From a checkpoint of a small contrastive image-text model: 11.1M parameters.
Rows from block 2 of the text encoder, named by matrix and row number. Rows with one number belong to one neuron. Each number is 200 + 30 x the weight over its row's rms, rounded and kept within 0 to 999. All counts start at 0. After the name is the row's rms in percent of the matrix's.
# fc1: MLP up (text_encoder.blocks.2.mlp.fc1.weight, 768x192), inputs 0-191
# fc2: MLP down (text_encoder.blocks.2.mlp.fc2.weight, 192x768, transposed), outputs 0-191
fc1.165,099,212,167,198,225,210,218,183,223,188,239,201,199,188,237,181,131,246,207,197,188,202,217,171,186,207,154,200,180,246,199,208,162,210,168,222,227,299,154,194,235,176,189,179,178,225,181,195,143,197,190,197,208,148,199,191,181,262,178,209,224,259,198,222,176,182,212,189,184,226,187,164,247,258,220,175,208,212,212,226,200,242,266,143,183,196,143,130,243,220,225,201,204,210,209,143,208,257,217,201,211,247,159,237,221,256,188,178,222,198,146,138,215,162,195,237,190,181,149,165,121,259,210,205,248,191,198,186,222,230,215,223,204,210,224,205,209,196,199,159,232,217,176,213,219,151,199,199,176,219,174,187,228,190,185,176,199,177,233,201,182,148,202,242,195,179,147,219,202,216,168,177,184,145,243,243,208,213,173,220,217,231,192,204,193,270,212,192,150,212,183,207,206
fc2.165,098,188,188,215,187,170,236,201,228,201,201,193,167,187,196,255,205,147,188,195,243,162,199,167,209,237,226,209,211,151,200,221,170,196,151,180,183,189,193,198,176,165,179,254,214,230,178,186,234,208,198,143,149,220,182,262,174,252,156,157,241,208,226,228,245,203,243,207,164,163,189,201,188,212,196,231,207,223,176,161,221,139,154,205,178,194,169,238,165,171,246,173,243,125,159,193,170,203,223,198,158,178,225,205,219,201,233,172,163,193,189,239,198,205,261,164,236,225,174,225,223,171,164,198,185,167,226,211,243,156,185,181,162,183,165,191,234,197,213,192,169,250,212,182,201,258,223,254,243,245,212,225,256,210,204,264,194,221,210,184,171,215,213,155,191,233,265,194,254,189,238,207,158,203,201,187,246,241,217,156,207,180,149,199,214,175,216,191,234,156,224,215,179
fc1.166,094,176,227,145,217,224,189,231,201,213,220,253,182,220,213,250,126,190,141,207,206,207,200,134,192,175,175,181,204,214,191,236,243,195,204,182,202,169,203,176,162,173,182,202,231,142,243,179,198,213,209,219,217,216,113,201,197,175,180,166,176,245,189,205,133,208,105,171,193,205,203,148,205,173,153,196,248,185,185,200,146,230,242,224,195,183,191,224,222,185,239,214,165,202,176,190,202,200,207,199,249,198,194,213,177,182,199,236,200,222,175,121,203,179,175,226,147,231,240,232,181,195,164,238,199,197,204,236,218,226,238,125,247,171,226,184,205,203,252,227,230,219,191,218,189,216,193,196,144,212,194,176,207,179,163,169,156,193,235,140,209,207,164,195,250,198,201,218,260,215,190,212,199,197,219,198,158,213,171,165,165,218,167,201,170,253,145,161,204,158,218,227,195
fc2.166,088,188,233,223,226,234,151,171,204,197,161,224,222,236,179,217,151,154,182,180,189,206,231,214,156,234,184,205,163,183,206,151,210,205,160,144,176,245,187,182,267,204,205,238,154,175,195,209,165,232,189,161,133,162,238,263,203,246,168,183,195,184,157,188,197,210,184,214,227,230,229,176,141,159,166,185,180,222,175,123,208,165,187,162,202,181,182,197,241,191,197,172,201,227,184,211,197,253,213,217,193,300,171,167,250,191,151,147,181,206,254,215,208,209,239,234,213,183,225,252,192,211,184,233,205,204,232,155,194,188,193,217,198,212,206,224,156,243,213,216,192,182,133,223,184,228,231,188,239,200,177,256,217,216,228,236,167,194,205,227,202,199,261,172,181,248,198,214,199,153,188,223,153,221,232,164,170,229,193,171,193,162,236,219,236,197,204,193,217,190,226,216,212
fc1.167,094,226,185,171,223,194,170,182,204,232,252,214,248,210,223,175,224,244,179,149,198,187,196,153,250,217,171,224,153,210,215,122,170,209,135,199,184,210,195,212,208,206,201,200,241,258,248,182,205,214,204,242,178,238,253,207,168,257,228,249,183,182,165,194,222,189,180,259,211,165,198,205,246,256,242,152,162,210,181,227,175,164,207,170,174,158,179,207,130,210,197,216,190,196,260,200,231,168,256,192,214,198,224,212,175,210,162,215,202,182,195,218,270,254,191,222,187,148,257,224,195,183,225,202,183,214,208,173,189,228,175,223,177,199,209,148,148,175,188,165,200,213,211,168,149,227,221,151,210,151,223,265,188,159,222,195,178,188,268,224,172,156,169,221,187,227,167,199,164,212,172,191,211,181,180,167,188,217,198,181,175,251,195,179,184,173,231,185,239,203,217,186,182
fc2.167,097,211,215,255,217,190,180,228,189,174,170,226,236,173,157,223,204,205,247,197,245,198,180,207,240,188,163,200,222,261,174,168,177,182,171,173,200,198,211,247,206,185,184,255,221,178,211,182,237,157,181,150,196,179,201,136,207,179,201,197,209,215,220,189,175,200,224,211,215,185,198,242,176,179,183,203,173,128,201,181,129,188,149,255,168,195,148,225,161,210,252,219,208,247,209,159,231,203,170,170,174,213,256,240,230,202,251,197,225,276,195,199,173,233,178,220,190,159,206,143,250,203,212,182,214,178,170,194,198,215,262,235,201,226,209,239,221,176,215,169,174,198,232,241,188,200,154,231,179,248,165,202,204,219,199,236,168,153,171,199,162,227,255,166,177,129,165,212,211,137,245,199,189,177,241,246,216,186,183,200,253,203,180,242,162,190,166,201,184,194,237,206,196
fc1.168,088,257,156,187,161,195,220,192,211,247,202,222,162,204,214,260,169,177,191,223,198,208,195,192,202,256,185,177,181,228,244,176,162,226,156,244,214,217,188,218,237,248,167,141,212,208,179,215,193,246,202,212,238,199,258,160,217,224,148,190,251,189,200,191,215,199,180,218,180,218,250,165,224,195,222,139,193,190,178,218,169,183,184,199,193,191,219,253,211,214,177,153,182,188,206,234,174,168,241,202,196,213,206,253,181,227,165,202,196,255,215,209,171,249,214,239,204,145,191,237,239,164,207,152,156,187,283,120,166,215,175,251,194,165,211,210,226,181,198,166,234,221,201,195,169,258,203,162,226,239,214,226,214,174,211,215,213,191,183,233,200,192,223,215,166,183,183,160,191,172,233,256,258,141,177,185,216,250,243,207,236,248,206,239,169,163,240,212,225,176,195,205,205
fc2.168,089,203,201,209,208,197,223,188,244,140,192,212,161,197,213,203,212,194,214,243,222,205,198,212,179,257,197,180,247,242,227,159,201,146,68,188,214,228,230,196,140,190,164,212,206,198,225,191,195,255,239,151,209,174,199,113,211,168,206,177,220,186,178,189,231,176,212,181,158,160,216,196,204,246,181,205,221,160,212,210,162,233,199,198,266,203,213,198,196,198,229,222,181,192,156,155,212,225,273,186,157,198,248,220,196,152,240,183,242,174,187,188,189,212,215,194,192,126,216,194,178,203,221,225,256,189,198,205,249,193,150,181,144,147,223,201,168,176,221,167,218,182,190,242,235,186,181,198,177,199,194,228,196,214,216,232,227,212,195,203,173,179,196,211,142,222,174,190,184,228,172,183,222,237,190,221,173,200,157,200,218,193,194,162,223,268,232,185,181,130,226,178,238
fc1.169,102,235,209,198,178,148,245,169,188,249,200,229,241,213,221,231,178,219,168,211,188,264,299,213,194,248,139,233,192,218,227,206,242,207,222,210,217,199,252,230,242,221,225,223,248,250,205,179,235,248,192,183,207,201,162,174,186,203,172,181,221,168,194,224,213,216,194,183,225,190,189,171,162,254,209,244,186,200,254,225,178,151,222,170,162,179,205,181,226,207,209,191,220,173,145,267,196,199,183,227,239,194,188,205,219,269,196,181,219,141,230,156,241,218,205,238,188,196,222,176,183,163,120,239,205,223,263,207,165,208,259,240,176,186,213,243,207,247,160,162,207,196,155,201,173,210,162,187,252,184,205,200,250,247,173,232,169,239,170,217,195,181,184,171,206,191,214,222,176,223,200,209,185,194,200,197,167,203,185,240,214,228,182,207,156,203,230,198,169,187,164,226,236
fc2.169,100,185,205,234,189,222,215,211,154,260,192,192,192,167,220,178,216,214,250,139,238,158,161,197,197,197,277,143,190,162,189,227,155,194,204,210,141,190,146,156,164,229,172,185,239,217,174,199,187,171,195,162,196,219,208,204,196,219,235,215,200,280,163,220,150,197,211,165,240,207,219,222,186,194,224,112,185,218,257,168,191,219,209,189,189,214,259,175,214,162,218,148,224,236,224,159,203,201,195,169,181,238,222,199,168,217,259,162,243,250,148,237,201,184,186,161,203,259,186,230,202,210,220,219,183,153,170,191,187,172,190,202,223,157,187,150,211,180,200,244,215,217,213,200,216,220,203,180,179,229,183,231,233,220,180,173,230,190,224,155,174,191,192,216,244,231,184,179,242,211,185,193,203,237,185,210,250,153,169,184,148,236,141,203,262,231,226,208,179,216,215,190,221
fc1.170,113,214,175,205,226,174,223,196,172,193,180,183,219,151,152,238,235,181,221,165,162,196,182,244,200,210,218,209,263,153,171,203,191,230,215,171,167,146,231,248,184,206,196,251,187,166,186,170,204,142,175,218,259,248,207,199,227,229,165,164,203,183,203,175,249,239,246,204,201,198,156,208,243,204,206,261,235,185,222,232,165,225,165,153,195,164,148,190,214,204,170,179,143,203,192,229,144,153,225,237,202,243,187,217,179,222,171,205,186,194,169,154,179,259,174,221,198,205,148,186,241,242,168,279,230,223,197,188,201,174,208,248,230,198,257,191,222,196,190,184,206,185,188,204,124,197,214,216,180,210,165,195,196,210,148,217,215,169,261,223,236,230,216,178,178,182,210,158,151,169,153,188,190,198,150,234,208,218,237,151,206,223,161,228,216,172,173,179,221,192,206,210,170
fc2.170,111,256,179,170,191,195,175,173,193,192,227,255,181,208,265,247,234,168,186,178,288,196,173,201,162,201,255,240,144,190,184,203,215,194,201,217,204,224,171,217,138,139,157,139,216,222,188,147,190,170,261,246,220,221,184,206,217,191,170,209,132,201,190,160,198,230,191,225,195,180,200,226,165,181,181,195,163,212,202,161,187,216,223,189,198,165,226,206,186,219,148,196,237,195,149,215,248,240,165,186,195,179,152,126,215,195,179,186,229,228,198,196,168,229,240,219,156,178,202,177,167,207,193,180,139,202,204,221,165,222,213,202,153,210,196,174,252,215,196,210,220,204,198,194,198,206,162,168,164,119,240,209,216,243,184,174,236,190,196,255,235,232,192,236,169,164,210,193,170,162,212,214,163,217,229,213,221,211,138,150,190,152,225,171,203,209,189,190,211,194,164,223,231
fc1.171,096,249,236,197,210,269,223,170,206,151,176,175,168,209,165,228,203,192,231,209,211,188,225,183,182,163,207,161,163,262,196,166,180,187,200,234,213,216,176,195,203,300,236,214,220,199,240,188,222,251,244,197,176,184,156,164,205,165,168,199,197,197,200,227,135,207,206,215,204,182,196,164,222,146,205,198,178,177,192,190,204,212,244,201,249,205,143,198,192,164,231,184,196,204,208,186,220,154,179,199,182,211,229,268,225,181,180,201,214,199,215,243,199,220,205,161,186,213,175,157,156,239,209,188,202,206,186,206,225,227,264,242,182,191,229,211,170,224,201,260,204,172,184,170,148,211,188,135,247,226,159,235,275,255,211,167,277,228,185,170,214,197,173,176,187,193,251,223,207,210,196,230,208,191,200,191,165,170,228,172,197,137,262,242,190,208,155,191,208,226,168,158,243
fc2.171,089,206,212,210,229,222,190,254,221,241,193,197,170,173,207,196,177,229,216,239,199,165,187,271,194,152,162,226,244,158,265,204,203,172,224,176,202,176,191,238,222,251,254,215,221,227,198,227,190,212,176,275,247,198,257,175,270,222,195,277,151,182,213,191,173,208,189,202,205,228,225,178,215,221,205,161,213,237,212,231,174,237,214,165,134,191,245,265,162,166,202,154,204,174,215,217,224,195,220,214,182,174,148,182,221,205,211,200,205,183,226,233,185,198,205,262,186,202,226,220,218,247,180,232,208,225,206,199,214,194,182,182,206,199,230,175,237,217,191,227,203,202,218,161,208,131,179,198,185,159,225,193,143,191,207,207,162,241,242,180,194,217,180,184,190,189,183,255,184,226,164,193,180,141,236,201,221,226,143,246,214,205,155,233,179,222,182,132,202,175,275,217,179
fc1.172,097,194,157,187,150,236,199,163,197,225,136,201,191,213,212,255,208,175,177,245,195,220,142,227,211,200,154,192,237,237,210,214,233,162,192,212,158,185,198,245,191,198,176,238,173,193,220,226,185,168,224,213,175,208,241,200,227,206,237,208,205,201,205,188,174,168,177,211,166,244,208,155,171,165,237,205,237,229,198,163,213,241,241,227,233,200,158,212,193,158,247,214,199,127,192,194,208,191,178,242,230,232,171,145,216,193,256,200,196,204,160,205,212,245,148,226,213,126,205,231,218,182,251,125,154,186,232,211,204,131,185,217,215,237,245,205,257,234,272,190,188,250,234,187,233,207,163,187,177,199,186,193,250,157,176,193,217,208,242,215,232,185,149,189,205,166,200,185,196,227,213,200,251,211,230,225,216,214,209,132,179,191,235,201,197,161,212,217,197,212,187,261,178
fc2.172,086,204,174,146,197,184,242,238,153,178,229,165,183,225,203,204,127,248,225,163,185,202,235,199,187,195,212,187,140,177,165,230,165,198,154,199,166,194,199,173,165,127,207,173,243,237,263,220,242,196,167,184,204,252,205,240,151,181,201,135,208,208,148,209,214,205,208,163,185,184,147,170,216,222,169,192,184,212,211,251,210,215,193,148,205,199,232,171,197,180,162,201,194,210,240,198,206,170,236,160,160,214,233,189,160,190,210,142,220,238,181,167,191,199,262,180,194,226,208,242,192,216,176,229,184,215,219,213,170,223,154,195,183,227,249,235,254,227,203,250,181,197,157,217,186,171,216,176,211,184,197,121,142,179,250,204,213,194,204,207,172,174,214,228,216,214,222,215,195,147,164,215,198,221,151,176,207,233,144,251,190,173,175,219,175,125,188,219,208,203,209,168,180
fc1.173,110,209,184,174,197,187,186,172,256,226,224,124,219,219,215,185,164,247,237,192,184,176,235,239,170,205,221,144,183,180,202,166,168,238,217,192,226,202,207,168,190,186,189,177,175,200,145,194,165,215,189,254,225,232,210,155,201,141,208,183,222,183,182,153,157,183,239,179,192,199,152,219,180,166,206,180,209,197,182,186,188,213,179,132,137,230,214,179,190,193,143,208,135,195,171,197,197,155,182,186,223,182,204,215,183,226,160,170,214,179,197,189,197,250,214,192,239,237,151,231,222,173,182,210,183,182,174,227,245,231,164,150,253,205,232,232,227,219,240,207,192,229,240,197,244,216,224,184,260,185,238,155,220,258,177,182,209,212,173,170,205,185,179,180,275,199,205,138,192,214,179,230,231,157,168,229,127,175,224,183,220,182,114,216,200,229,185,250,184,204,189,175,215
fc2.173,112,197,233,199,163,193,208,259,185,196,205,220,248,182,224,180,246,210,174,218,197,250,201,174,210,193,169,144,224,190,193,203,196,197,153,216,173,157,175,216,242,193,176,214,239,143,207,180,262,171,230,214,232,143,214,222,194,180,198,234,226,147,222,229,244,185,178,219,208,214,231,233,260,208,177,191,166,221,212,204,224,281,156,229,240,185,208,165,186,218,235,142,230,253,202,205,212,187,244,217,181,211,140,191,237,181,192,230,188,193,152,253,211,190,192,187,251,237,221,131,176,228,198,225,205,205,193,223,266,221,174,206,222,194,198,236,206,183,225,155,204,197,170,240,168,200,228,201,220,223,201,210,190,181,231,200,169,241,241,185,211,255,166,284,144,165,208,172,188,195,234,233,236,175,247,201,161,210,182,164,254,215,224,156,197,202,172,224,246,243,211,221,219
fc1.174,101,182,245,206,198,172,171,232,225,217,230,209,209,189,187,166,223,212,144,255,214,224,184,203,182,197,214,199,139,204,248,206,216,182,222,239,198,197,171,214,222,203,204,234,233,160,217,142,215,156,186,184,220,189,167,226,238,201,196,172,207,247,144,188,191,194,188,189,165,219,184,204,205,208,185,245,193,188,193,190,221,196,158,227,213,165,194,218,208,168,181,184,197,148,231,152,230,229,201,190,150,240,174,213,213,223,170,202,208,237,212,252,259,167,216,200,288,213,196,184,258,222,128,219,195,172,271,183,245,178,201,211,194,202,191,179,192,142,183,141,146,222,205,190,192,285,204,208,149,241,224,184,213,176,155,297,187,195,180,207,243,261,211,198,189,154,265,259,205,252,216,202,229,225,180,212,243,232,183,200,176,216,201,225,178,178,195,170,196,218,178,197,199
fc2.174,101,168,223,232,136,233,193,162,140,189,227,232,215,220,259,209,185,207,201,220,204,186,201,197,168,202,204,162,226,221,233,191,213,252,188,150,179,236,202,217,214,280,211,171,186,178,220,224,192,208,217,185,224,180,189,163,138,180,234,185,192,157,181,173,184,212,180,197,174,210,197,223,172,184,224,162,206,219,177,203,228,262,152,173,166,175,165,183,204,327,242,186,224,187,217,233,167,203,163,227,161,221,187,172,193,168,183,138,170,201,170,270,177,252,201,192,162,163,255,254,256,214,174,199,232,152,215,207,191,218,157,200,138,197,215,205,183,222,190,203,196,216,168,194,249,175,185,214,190,175,186,219,166,151,232,223,187,194,173,229,181,186,211,233,122,178,211,212,210,245,211,222,181,187,193,261,212,190,201,182,206,185,188,258,210,247,177,223,214,193,173,188,207
fc1.175,095,224,223,203,187,210,224,232,215,220,203,200,143,173,243,190,164,233,169,177,237,193,185,168,217,168,184,174,165,204,217,176,228,189,219,194,194,136,152,203,213,190,200,158,227,237,188,221,173,240,161,130,208,223,279,253,234,195,169,140,246,189,191,187,209,214,170,237,239,224,172,171,201,197,186,213,193,183,191,178,260,235,211,188,213,209,169,183,216,116,203,220,193,242,170,175,198,223,188,214,212,147,180,168,203,203,252,173,221,178,224,153,201,171,256,248,257,208,214,200,203,184,203,222,164,181,210,141,186,172,251,251,218,187,213,230,152,215,242,165,205,186,192,193,240,208,265,189,197,147,220,173,252,177,264,181,186,189,239,193,221,162,216,219,225,191,187,173,221,178,222,169,197,210,215,115,175,221,206,187,206,154,217,162,194,250,204,254,181,237,207,202,204
fc2.175,091,213,238,127,178,194,173,210,240,172,221,240,197,218,245,247,247,219,194,217,182,174,214,250,179,250,235,252,216,206,203,198,167,180,210,182,196,209,220,110,223,224,199,248,262,189,208,188,198,170,221,163,194,189,220,171,188,166,220,234,151,188,229,221,193,212,203,205,197,221,247,204,174,193,260,172,132,190,191,190,249,194,195,163,211,196,194,244,207,240,211,174,246,208,159,225,224,160,216,213,187,208,183,207,222,220,201,170,212,247,190,156,176,226,187,187,185,205,176,190,208,152,247,218,208,165,191,220,234,229,203,181,190,179,184,199,231,232,124,201,194,213,256,187,196,170,202,207,172,227,183,226,165,252,120,208,182,254,204,190,242,221,128,271,205,202,191,186,160,239,194,131,219,199,151,180,210,214,179,194,261,220,222,251,159,233,241,194,207,204,196,188,183
fc1.176,088,158,201,191,208,171,194,235,156,224,253,229,196,203,171,180,210,156,215,180,168,171,234,222,226,220,198,186,173,198,227,226,254,182,247,262,204,212,191,187,178,229,225,194,176,184,201,156,214,230,206,242,130,221,197,190,171,238,201,192,241,206,216,160,246,239,250,197,221,216,161,111,117,205,197,186,169,178,203,212,212,225,218,187,200,184,241,235,213,144,163,220,165,174,222,232,202,183,196,218,196,203,175,202,200,197,209,195,268,250,220,161,154,242,194,174,200,220,152,175,245,198,220,191,257,180,211,187,215,133,227,194,199,276,229,216,203,215,182,173,181,197,188,219,115,195,182,205,239,218,142,159,191,193,215,221,204,232,217,240,163,166,197,234,153,252,209,202,204,269,211,221,241,213,161,200,202,217,210,211,195,158,229,230,195,231,224,202,218,209,175,188,146
fc2.176,095,257,233,221,195,162,200,188,197,220,209,217,171,208,168,126,204,209,172,246,193,256,236,195,157,247,189,183,197,233,213,186,176,180,201,183,172,133,175,183,224,132,217,193,150,147,226,174,202,191,206,205,216,123,215,170,194,174,231,270,171,204,182,130,187,173,195,151,193,196,192,211,237,241,204,204,173,200,280,150,205,165,150,258,225,205,231,244,205,207,196,193,240,145,163,217,150,249,209,186,209,228,188,228,221,208,181,194,212,171,204,139,191,141,186,176,184,154,211,200,211,259,253,242,190,197,214,181,203,217,236,212,164,214,156,235,215,273,199,197,240,203,150,224,231,213,209,199,209,212,160,180,198,212,196,221,202,202,233,191,181,243,247,191,257,223,205,175,231,177,201,201,194,226,205,174,237,215,181,199,223,181,187,157,199,207,203,190,202,148,229,183,164
fc1.178,092,188,187,194,173,160,215,140,228,181,182,210,194,185,204,159,177,200,192,168,185,188,195,234,216,201,179,202,184,182,210,179,185,190,210,200,190,204,224,198,121,176,244,204,220,189,185,189,170,225,208,143,221,174,236,114,174,170,78,234,173,175,204,164,166,167,194,198,187,192,208,224,199,161,200,175,229,203,172,206,160,214,225,205,197,227,167,226,235,244,163,181,206,237,205,167,229,204,225,225,193,178,186,218,157,142,257,182,183,207,173,192,186,229,254,122,197,205,209,197,172,202,167,214,209,187,198,186,189,114,200,196,192,224,229,180,183,155,255,245,239,249,183,192,147,240,177,199,189,195,195,140,142,188,199,199,175,223,218,257,172,210,153,175,182,202,210,156,182,227,201,155,188,181,180,229,204,217,231,209,228,151,176,240,204,163,246,178,126,202,174,209,168
fc2.178,095,217,200,227,177,188,160,165,175,226,238,181,195,212,178,213,147,219,176,242,230,250,223,194,195,173,216,184,231,219,282,213,162,221,173,212,201,208,171,237,241,182,235,264,193,137,230,173,209,246,174,216,194,181,202,207,290,242,181,218,227,190,180,190,212,198,116,205,174,166,226,193,217,242,223,151,164,179,192,189,163,210,205,183,183,144,191,218,241,197,270,210,216,179,217,188,164,211,246,235,144,227,191,140,206,221,180,230,188,245,246,196,191,209,190,217,153,228,191,237,164,208,183,223,159,150,170,158,191,249,197,248,179,209,133,211,231,218,202,173,207,209,253,184,232,218,172,225,165,252,192,211,210,206,236,228,217,133,187,176,200,190,160,223,212,167,167,215,145,196,185,211,204,178,221,259,185,217,206,170,178,232,196,176,235,208,173,224,196,233,207,193,218
fc1.179,098,185,156,214,243,163,196,177,138,165,162,196,234,239,229,180,218,250,221,244,251,246,182,217,167,216,171,177,209,226,194,206,208,152,201,237,208,237,243,232,211,224,202,216,202,173,275,206,180,207,237,134,212,178,174,216,234,200,186,123,248,246,209,267,219,195,205,211,229,178,182,213,203,164,216,202,231,192,273,211,144,219,234,155,217,267,196,219,217,221,169,180,219,173,201,204,184,218,217,181,213,215,179,196,206,196,185,208,183,200,215,225,194,220,179,261,193,193,183,260,200,193,219,207,164,214,189,264,203,165,188,212,272,185,192,197,227,251,231,184,170,225,154,153,225,202,225,223,195,188,240,184,201,177,222,196,175,152,182,193,275,202,202,148,251,215,172,222,145,210,202,186,203,262,190,193,196,187,181,163,162,200,226,201,268,224,170,231,194,239,196,187,171
fc2.179,098,201,253,236,168,164,253,213,218,198,192,176,223,204,219,202,199,202,147,248,204,141,152,170,200,134,196,155,179,144,181,231,252,198,130,245,205,207,192,201,173,206,170,234,178,180,175,209,206,197,169,182,226,188,185,242,245,188,197,209,196,194,227,192,165,187,227,194,241,229,161,172,199,149,245,195,196,183,215,177,205,194,215,230,197,153,212,214,196,264,186,205,219,154,242,235,250,204,193,251,204,163,237,231,183,198,216,204,196,165,201,201,174,182,195,172,238,276,170,204,197,213,189,246,223,201,152,262,193,218,127,199,216,219,226,202,213,167,153,191,199,201,195,214,180,143,183,156,216,203,212,187,164,141,165,203,169,200,209,186,184,248,199,154,211,233,215,234,178,272,273,211,257,223,200,225,195,220,232,199,180,178,217,205,173,178,264,174,148,209,172,238,215
fc1.180,096,248,170,232,198,221,233,199,230,211,225,253,212,193,208,210,167,251,252,149,176,209,218,166,241,185,197,145,191,181,211,219,238,187,202,222,149,201,248,216,171,223,200,268,172,160,194,193,126,278,226,169,172,204,169,236,200,195,203,210,176,235,143,153,210,185,164,240,168,214,229,239,206,199,169,233,209,209,194,188,184,240,170,178,164,225,219,217,244,211,248,221,184,218,231,189,189,253,214,183,203,184,251,236,217,224,155,222,201,233,201,207,207,179,248,170,193,175,149,192,212,242,194,276,237,227,202,225,182,174,182,225,132,178,202,270,186,227,240,161,134,188,215,226,179,246,217,168,157,208,228,183,209,168,171,187,184,206,180,217,160,210,215,188,196,192,185,169,204,218,194,164,200,195,184,191,188,261,170,159,192,156,194,237,189,238,234,191,179,225,208,239,145
fc2.180,105,171,242,210,181,142,170,210,205,174,189,206,146,244,170,183,215,199,189,193,210,173,240,233,178,147,206,235,233,175,193,236,202,181,165,212,260,254,157,174,228,225,206,218,193,196,210,199,217,228,199,217,249,183,196,226,186,232,207,211,232,222,218,272,206,202,229,225,203,165,194,208,237,224,198,257,163,192,164,177,190,199,167,188,251,252,219,226,187,190,172,205,221,179,159,220,198,206,230,238,154,218,227,229,231,278,258,187,213,222,171,172,195,208,180,210,159,208,167,212,203,160,166,132,219,128,218,180,245,176,141,189,233,241,178,235,242,196,223,200,206,162,173,248,221,257,206,164,226,236,190,258,177,209,158,202,181,209,249,197,188,188,195,190,204,202,208,198,175,164,226,138,206,156,227,214,155,186,221,204,228,224,221,155,222,177,195,219,268,181,138,193,243
fc1.181,091,195,247,220,223,189,160,236,160,212,235,172,187,157,243,238,148,190,174,212,136,155,183,156,205,179,168,199,169,151,152,213,187,227,216,218,204,193,201,175,186,217,180,204,236,156,235,191,232,177,143,205,218,245,221,196,202,176,220,176,198,149,155,213,259,138,236,163,193,199,173,167,248,217,254,242,175,197,195,201,172,195,181,167,178,208,228,115,161,189,251,220,211,166,220,223,191,200,198,210,179,224,159,194,188,212,186,211,164,170,199,182,250,156,241,182,212,168,160,246,190,239,228,212,230,163,192,209,194,189,184,136,225,173,222,202,249,203,193,221,215,245,249,216,165,167,139,193,161,218,155,196,214,162,162,174,221,163,207,191,200,208,223,176,231,223,233,193,181,224,230,240,177,239,229,162,127,164,205,171,200,204,249,214,189,230,203,256,187,188,214,174,223
fc2.181,095,174,266,190,170,214,195,215,198,271,197,180,176,187,174,214,197,223,235,222,227,223,268,176,247,177,210,160,209,196,218,235,221,160,172,164,234,168,180,209,207,187,203,184,185,231,253,185,231,206,219,176,226,199,191,234,223,170,233,201,234,180,213,214,207,178,234,195,198,212,161,191,200,228,221,205,228,219,170,239,219,201,231,200,228,219,194,147,203,158,186,205,126,235,184,177,222,239,158,158,205,213,219,213,171,214,202,203,268,247,191,236,152,135,124,206,158,194,197,196,154,258,161,173,162,218,165,180,187,170,179,198,230,207,227,229,274,157,193,179,240,193,222,250,223,231,158,219,180,189,171,187,160,209,227,239,218,220,173,193,151,192,216,191,156,162,120,186,191,219,188,189,207,193,190,242,214,217,164,268,164,266,149,191,189,213,209,192,226,198,170,228,179
fc1.182,085,190,238,243,239,187,194,202,252,243,137,213,164,193,182,203,211,154,137,216,205,212,182,233,170,194,191,143,204,236,197,176,202,186,230,205,211,204,211,168,139,141,183,246,231,175,220,194,193,197,231,211,246,213,214,240,163,198,166,158,151,215,175,134,204,146,240,190,183,206,187,225,184,199,187,227,195,210,183,212,228,243,195,173,247,176,231,182,181,213,177,167,198,234,251,194,228,187,144,197,187,211,214,219,212,247,193,174,226,189,212,187,232,223,204,206,237,211,192,145,166,196,183,257,191,273,188,202,181,236,230,206,170,107,191,198,208,215,195,225,205,173,198,172,241,214,212,202,220,173,245,225,231,195,193,190,200,235,213,182,254,240,176,206,165,169,174,175,201,247,282,212,161,177,171,143,167,173,240,201,247,182,188,132,183,196,160,242,220,178,154,219,176
fc2.182,089,198,189,178,194,224,196,233,197,203,247,214,179,138,178,212,194,222,189,149,197,200,229,186,179,216,226,235,263,202,226,198,200,157,203,191,181,177,237,219,251,281,191,187,193,203,227,187,202,207,164,143,238,208,169,189,180,213,198,219,195,180,187,251,215,261,183,289,193,226,211,206,180,171,214,164,228,191,146,278,147,208,216,194,192,240,165,170,214,185,184,218,191,139,154,252,252,235,192,185,192,136,218,179,206,174,234,173,187,204,168,218,201,229,223,230,178,191,197,226,229,213,179,195,211,131,176,264,194,202,176,197,225,205,235,178,216,184,197,228,149,214,204,158,194,195,216,203,183,164,173,208,178,195,202,203,196,193,201,214,149,167,198,212,211,209,191,245,169,180,155,186,272,216,221,224,232,257,202,197,161,261,238,203,182,239,213,196,180,241,190,230,303
fc1.183,100,149,207,210,186,212,211,150,170,171,233,222,198,172,195,191,170,209,187,198,212,268,154,197,193,191,170,245,203,207,215,215,214,251,259,240,185,227,153,155,216,184,212,188,195,184,256,166,202,181,206,198,204,166,226,145,210,176,196,258,255,195,222,170,189,185,237,196,199,183,178,191,239,185,155,201,209,163,180,201,205,223,175,238,174,272,216,225,196,221,207,221,160,244,179,212,204,205,260,160,186,202,228,228,216,204,149,211,163,210,231,248,122,196,192,220,189,267,251,189,198,200,196,208,179,227,185,149,203,213,193,207,213,201,229,207,174,186,240,146,187,169,222,221,235,172,169,204,190,153,178,238,195,183,231,177,186,199,196,242,234,226,236,179,183,191,184,168,265,246,212,175,146,290,193,209,197,225,185,221,229,208,170,209,230,192,210,188,181,233,305,238,154
fc2.183,102,185,202,240,209,139,216,159,127,143,243,189,218,246,219,160,233,176,201,145,187,174,211,155,207,200,188,163,215,209,215,241,136,147,199,216,186,249,184,138,183,229,199,206,209,174,198,152,182,170,182,181,188,210,160,208,189,185,153,188,234,159,200,154,190,226,194,199,189,228,211,226,164,156,184,175,195,260,253,142,151,208,168,190,206,228,198,154,159,220,148,189,178,247,185,249,181,172,206,207,185,260,185,245,258,196,155,244,212,221,148,209,184,237,230,245,209,193,159,227,157,155,189,175,171,227,203,184,165,213,177,193,221,203,205,201,214,154,134,217,246,208,189,226,180,173,186,159,156,272,207,215,208,206,235,220,209,169,208,194,153,205,208,210,185,196,226,205,174,179,203,191,191,219,222,210,197,192,197,205,256,164,222,189,169,215,197,249,202,212,230,260,198